{"dataset": "simulated modem signals in the audio band", "noise_aug": 0.002, "arch": "transformer", "activation": "gelu_tanh", "optimizer": "muon", "muon_scale": "spectral", "nesterov": true, "batch_size": 128}
Rows from block 12 of a small sound classifier, named by matrix and row number. Rows with one number belong to one neuron. Each number is 500 + 40 x the weight over its row's rms, rounded and kept within 0 to 999. All counts start at 0. Numbers have three digits each.
After each neuron's rows are labels from the 100 clips, of 14976, where the neuron reaches its highest value: "top examples" is what is common among them. Only what is clearly more common there than usual is listed. The data: simulated modem signals in the audio band. In brackets: how many of the 100.
# fc1: MLP up (model.blocks.12.mlp.fc1.weight, 1024x256), inputs 172-255
# fc2: MLP down (model.blocks.12.mlp.fc2.weight, 256x1024, transposed), outputs 172-255

fc1.139:425530553466482495509494490473466522500534479433475442449447476530537467544485481553467528495559516440448561475468481496477582568494477594488556496512592535495480544475489586487490497580462510412482562385465489455434512549554450509552557486462501546414
fc2.139:533539541471481473429487555482518491493530521448642566542490523487470472471503542479510528518497469490495465494512470483509501503462456500473474509480514453443517495491503448514540534471559471414508476499546460454596541425428576533510583513505501539522
top examples: carrier: 1.5 to 2.5 kHz (91); OFDM (62); 400 baud (42)

fc1.361:529535536496444513572532536531454464501490462487578461501522476514414482481500599516524548397533447532567530468522543498529383480533499462481563533441452490464480431448508446499563476449441552495510410498539481473514522509427545492499502538497435566446
fc2.361:514528514487557493496539556509517529521445466547450539477525455514519504491517488485533540444471576502495442511458550503506554441538546465512538539472511531533527433467533522499494488478443405473462547474571632463500527488503490488525476506505428505510
top examples: frequency hopping (79); 50 baud (36)

fc1.0:503561543517515510447444530495521521507453491476388478489529517488495591443458397525472453534437551504551457430551483487515507429512504503509461553550530555556491418499575455524522496501541507574476465504531473571539556560540410453527469533470531450496
fc2.0:546455476522517514533468540481506554530476448536462465476435482369520544439521495528469489471506486504474482456525536571548495458492530537473509503554488518577519542515489505479540559558487499576575474480499556618505473525522452496540458550580536466565
top examples: 800 baud (75); strong noise (71); GMSK (25)

fc1.530:459523441541518568484454434488538484484552511441530582453624542415510498383552555508462528466552570453524535481470527474472484469504506568493534458463446487525468473510491509525492502463436488518499486528507501510576423531505510488492442482527605539459
fc2.530:535491496509453507511518509532476514476506465584460516557420480463510510542456554587510545536464453536506483507433498581481480545494486468483482467465495444546508530475522555467491524439541443475499429498476440465545487462511526496482526512573466488466
top examples: frequency hopping (81); 100 baud (57); carrier: 3.5 to 4.5 kHz (55)

fc1.286:462514509452557499498474557444483467408531517511448514514478485486492518558459476526527524468504493464509517465537466493468506458530492591441552593503522467497485501520506555541490498541432442508525450513425442385453533510476430507567511446437461516526
fc2.286:500461471482482477459492526509503553437498501448513514577409463442496544563501525500440471471501541596521464458529517485431488523538499467457508504486504532485548583512509589493466494462532543536522551531432570508524458498531636483519540450498488502444
top examples: 800 baud (76); carrier: 1.5 to 2.5 kHz (62)

fc1.205:553486467554410449543434523505434520527507509449514473512540573523501564506486477523443452460547494463533483427491468516493497521453478474440553552547510475508450499465487501506516504515447526521510499538569582524518544464468502489496541468504468559466
fc2.205:495555555532571506461556445568516460534493549431509527487480474578531447617518488526529499540520494561455513560513451459515513486514531475432480440480478525442498479488433532485485517487531481469474445491452466478518394537491544490537487527507536532527
top examples: strong noise (61); carrier: 2.5 to 3.5 kHz (55); 50 baud (40); frequency hopping (38)

fc1.343:480477520474509511578497517403488462466480495547474484484502430485507493436467426567468523504494452564461535429503486439473489505501520519561575529488564522495526527487579499532448556481433513507465582465511502475509454467485476527445484581491526462456
fc2.343:537460464519516474517532461541534514467529426442519552536449552439519504519573531469509470528472501484461553528452474519543468489471472557386406457465484472496501612544474465541437498423527536491512441525500498477536520531511514520483569498487488467558
top examples: strong noise (79); carrier: 4.5 to 5.5 kHz (64)

fc1.446:510477474498467540490532444453459532486530529545463509535469514496474497518516497453452557515558580544448473460573478538511421505525515470426549535487446526466428455537478514499522504517487484563437451537438456478537450508496504440544478488523420523507
fc2.446:495528505474508520496502545446525486481529452471468519467538516474496502547517504517545508575462370451555529515493572512467546528506460460530564544577573518485542468502485473521458499499500473473493518489571522513522508520465467448463465408452565502456
top examples: frequency hopping (80); 400 baud (78)

fc1.102:459488498463430511542464461438448471479489482487466534507516492576473449531474472521478478553454480492426461479499513506545497486501485495480536493552471490474519503462468527500464559470468481499413471472478571540453566417469536457523469497465501544518
fc2.102:494470438542565462483472513573490468520513431464482559521485491375514510418520546488510517501508532487461656573510471522476485557470460520496456502376517487507522525480441508561512483490561466513574469555496465521488524529455461452480504527457570448518
top examples: strong noise (56); frequency hopping (54); 50 baud (45)

fc1.347:498527489548447506466513541448556423502529532485520463507538539518492448526543502457571536532495439520525447430508443491495512537532494480560523521562470474534514469438489536541505493452469500498567459504469514503483435541460477535523547552443532531499
fc2.347:402517474486560482493518514595527547505444536486420587502506490533537550445428496469522478490510622487483561455521505486609495466472529521499524516472535479510444525569485539459464483511483501513467486479468450484522446448572518500487460489552444488487
top examples: carrier: 1.5 to 2.5 kHz (91); 100 baud (88); 8-PSK (37); modulation: QPSK (25)

fc1.669:522500523491470467466513591502476421517494469517477472517567558482516480494519463500485467522529575484445456494508430518533507503519529534545513530596553562519445463511513509433482531481446537562482553517437543546474538499454440459526535525534478512460
fc2.669:496471442513512542540504512515522513550524514537487416512484505548517494472507495490513545441501498521505599562454433487610510388506519496517503389464552513496483501445439521508447481533512513487566472528509465465469475537578540505528496486523491564536
top examples: carrier: 1.5 to 2.5 kHz (51); AM speech (47); FM speech (28)

fc1.763:527534474541449454531518573489504485573525450532467476467473475556502526512562522475424472481583439482512501488515501515455461534504495505476501534509441408500489515439539507539526473492497493552526440566435552552518436519441478572590418503543432509496
fc2.763:516483551539592548474507471530547481523517598469484519515466405473489508405516488554578450567469531478454466511522432465550512530450432462505493431446470508458535462475497491496434482444460560548499474500479424462554512507547570530515580495516500471516
top examples: strong noise (76); frequency hopping (29)

fc1.225:469479460520448496504553475457473384509512489477551508496541515518562464527478531478525526487526424466500455482450466507445566489513465497555484544527452518527469401521531571567534505457434540448542506516465536464471501587498508473568486461450505472476
fc2.225:478525493518498451492433533589617613533471448476514529572517525557535511434504484550498531418482579524534562450571502513530469537485506528478517509485578519517496509501409429451500478583572469457455463444498429540542461440514531512507488507492484515572
top examples: carrier: 1.5 to 2.5 kHz (70); 100 baud (44); AM speech (35)

fc1.238:449437482576511517594451489474453505475446599542452411467473484526481524504470584467458497496588496488513506501504459519514567516454445579500450502501553518441519517535537470512482517531524561465531493510435513458502485505498481518494439554472494448448
fc2.238:523528465418538437499522527484604544438554485525554562482507510480566502518524495496551491460505588532515481520564542475422507497528536471483532514519507535495490492431487559433496466469488559512465522461492526522431507524449441479471527498534487566514
top examples: 800 baud (81); GMSK (73); carrier: 1.5 to 2.5 kHz (54)

fc1.599:481489552457504486480539506563413482470512543409524420479477486594480513513483504556417545552531520488463531480539494452504530502523507468505526521463486524557454486493535550517481418508470567549572497452450515497495485551540477531457428462519537534569
fc2.599:507468505573520536473537548513528509551501509465473455474515472489501501484499520452579485498506507497537430540533509517531454557479487541565464482441478466491441562435366475480471539451484570495536440537493489483531404534499463488503566564461456491435
top examples: strong noise (85); 800 baud (42)

fc1.174:532547492472556554446503508539477532436528552561492497496540516531493552502449463484444497511483442501466531493438556507536532488459521452521557553518432468565546426488495534430497523444441449537487483464578533500549530500492479503544466495534581539493
fc2.174:466470536438501531488429520492518462449521424454583566569533582490496497485556492486517513538565423492522539446488553514493483415491522558505495461582493506532510549562553546496544540475512505477374536464504453514488365548432547453564586550421579515438
top examples: 800 baud (95); GMSK (44)

fc1.64:563434530526496525554549494515566528578577508462476516478481448438550508522517522460480475534450516513472501511487548548521513484461544559445530486520471424426515514531554510531464452441540608488524448474502487497510504540444446551415489433550487449474
fc2.64:480511509510505508496496557501471523511486470596507421562430522539484536571498482541526552512521529510524519492528521430485500438542547498460427539492540522519479491414491516430509474608547490460484593494497471466512406401537417468546483504497504466502
top examples: frequency hopping (81); carrier: 2.5 to 3.5 kHz (55)

fc1.267:548509564526467591449487499447518515555544447533563557551498530500410545505521434501472570510519541518563544491478508507500480559506476495452552430561515515466516480459517478451536481471354480470547484514478446426538461547542543527531532486481447529478
fc2.267:514514491490534454496484509495519484535454528424486510517537542567557433536514505499552461483555521514495462546540488515479486419511446487553481572471454539521463490465470469560504548527565557486521526510553561529479506516470511471445513512537526585499
top examples: strong noise (56); carrier: 2.5 to 3.5 kHz (55)

fc1.482:471475493505512521511536614533532506486535514478530568544502449549451449429513553495499441473492489469488503533500508511531463546500507518467533481516530535480474465524506479511492500462570523479493496502526523466478514502486535516473495482466562461475
fc2.482:585506543461487458451463418441439452456400492530534428468507531430487512520495494489478558506517509502459525446442411537473546437479508470485496511500483520525564474512506508507493478575446464464487483533585493473573543503499511479517485485494509537538
top examples: 200 baud (55); OFDM (43); on-off keying (27)

fc1.204:474528501553443507510446517485502441473512502488512509511540498486511478447533565434551476476561505510390430483516481510480543498520549499572540508528400522541484502538540508573507524492474502440483482533508466536466520571534538488519489526442498521469
fc2.204:546517427504529471502531543495501518465518422554468547561469506481447580488477506456472484526425500464543553484433548516546440552508493494461498594523519439572491477507486519530529493508530455487458494489508514549452422405472397501518465500574438503474
top examples: carrier: 1.5 to 2.5 kHz (64); 100 baud (58); 8-PSK (27); modulation: AM speech (26)

fc1.193:472518448560420445461556522481454399484527514515484426504553432497496530520497564433579547491500495516466448485443490482452541470499482495486508537575480535518516499533526573533538488486484553515512489513469463567486525523481528470549500463503472486459
fc2.193:476545453508501515485436576509525547539480468497488550520428536527506477486525473484478463541508614484477621454412502567578464523497452526476463497466446408483482460450485440496506503537527442506413463486509458506492456470580557492476460507556459591510
top examples: carrier: 1.5 to 2.5 kHz (60); 100 baud (56); 8-PSK (28); modulation: AM speech (26)

fc1.493:546510497521460544475485526539547617544512551558501488538507511479531513524501507478449407469441491502474423583454547499489521447498427518540506547536464506477513467459498453531453471483488469527548454555571603514501495521473480477490513463454476498497
fc2.493:539510514504596444535532472488460465486579500483473523479500435526492507496446503519537564498555545448477556471497407494548515506479519495439481500493536470478467501501431531470528480596518528467472544486482492497516496456495500544541452529534528473520
top examples: 200 baud (64); chirp spread spectrum (45)

fc1.63:528513523443521484545479486452475539474518443568473519518540509418459510508510509469439524473480459500479534402577461465538477488504543551576477474445482533494475456427489563529544553454578510454419507442477496540538475590473468493493487485608514476507
fc2.63:502544552499494453512521408492467436434515518502535474549481502428519471586509563464561532546510455553474639561488492517526510508529467496447518467520517433523560627475512459502532506464504468485506507548540486543484590498559474519496542511493542476459
top examples: strong noise (60); frequency hopping (46); 50 baud (41)

fc1.739:469531440489572575496495438502559536518527454511479520478480553470445511503504530510466442459523515545487461421523499467536506517573458501543470520556500471485452456608526407530465519499479543527489483492434514514518524555526464518472458490536447535428
fc2.739:539526489478490491522556575484423490503475492473489529530479539428463485513481484545515479538561511495439459482500499537475503497483505497545536487462528545539539400431514544514532520529477443518554530488506536458561551509495483435496459553479494544517
top examples: 50 baud (75); OFDM (68)

fc1.195:485549575493534515506517485464552529496491505513537467479484521507435495448554475503480516496422472516517435498525479465514555539536520515423494516541425518520476506459585520517434483565560552516610525440462542449515577535499537552519416451498472472554
fc2.195:457461435475532520508498525565482520571540542487408563419520455461467524524483535495466525533493474448485567461537505507580486565427471507490501457488518494417544521475529558481467486519468482474447395514506463532528434519592496459506626552470428481467
top examples: 800 baud (83); echo path (72); GMSK (35)

fc1.573:420468583501518515553471546466560500497482533575558487565470446477469517451410557482440465506502482548552482469559516462445561495488516549505444561552506515468496498538508562518502549506508499466514529492529460492456539522463508552535521487414526468426
fc2.573:525491458531530538493510454521443468427374487485541505454483519494525489566501532456497500512452499463430477543492483504516523504529515532468534491519533458565500558547497534533445455550605445408539551492500508412557433485476549530427451480545522515542
top examples: carrier: 1.5 to 2.5 kHz (73); strong noise (53); 800 baud (51); GMSK (26)

fc1.74:434478514452435470549531514497506513559447501481517569475482515526573506508582516519451503464457476495479482466504530474569499505436458418475494498481490458504525457442563458481555504468475442447481463465413530557513494504478473479471506507524430519541
fc2.74:518512503542547560488528471518514449480520558530492455514594477627471472482422501545564491475495503484520447528505474478512506514498454526511469514447506514463471491423349504503487488500555546536540505538497538460451467513496571518527558545516556482555
top examples: 50 baud (52); OFDM (35); frequency hopping (27)

fc1.567:527574507518496549506421516488512508458564559590522472553497499495434488413515543464495482451458517554478541472560479492531482498490489480531543530536524523452452443542609473430461491545576545543527508555508548530498450544528508476542483485479487540477
fc2.567:483499500419500482539555512495531432545542483418516528525454555519456521483563500548498557455533490468454448502470469507507515465521559502429477500549510405455516514497481556486517553515461496430475519450456562483552593490438573518480490509536470500561
top examples: 50 baud (67); carrier: 4.5 to 5.5 kHz (51); OFDM (26)

fc1.574:499445544471459488489509542467520506461540487559479453494527516555466497479487461500489511470481508544477537479432458476543481549528576490516570541553515526482495519534544474515497449459490479502438424433436409526557384537534537485497526485500546520570
fc2.574:596498488516520479521507518568438517510467566508454503522518502382479479378541522442555488514496495497528495516488513566490530452482487547520444531382557472487481494472435508491466556477518547520510492515503510480484599473489474488528436507529451559418
top examples: frequency hopping (72); 50 baud (66)

fc1.387:550495419464513443468366510469503494457497488431532534537490449483512520455516534504511499548499507488499524542487521493518526529475495523478487511451508531578500502512496487553522409414514498462467447516458448492487507571562556486541493413549485517445
fc2.387:428552547485524452490527504481436502579537503506542424514511494499486455500438484490528528520497476509435472503521382509487461481469502500513463505527518514505504455468423541438533536578482449548478512560559541500515537486502395477523548540470541501520
top examples: carrier: 2.5 to 3.5 kHz (55); 400 baud (46)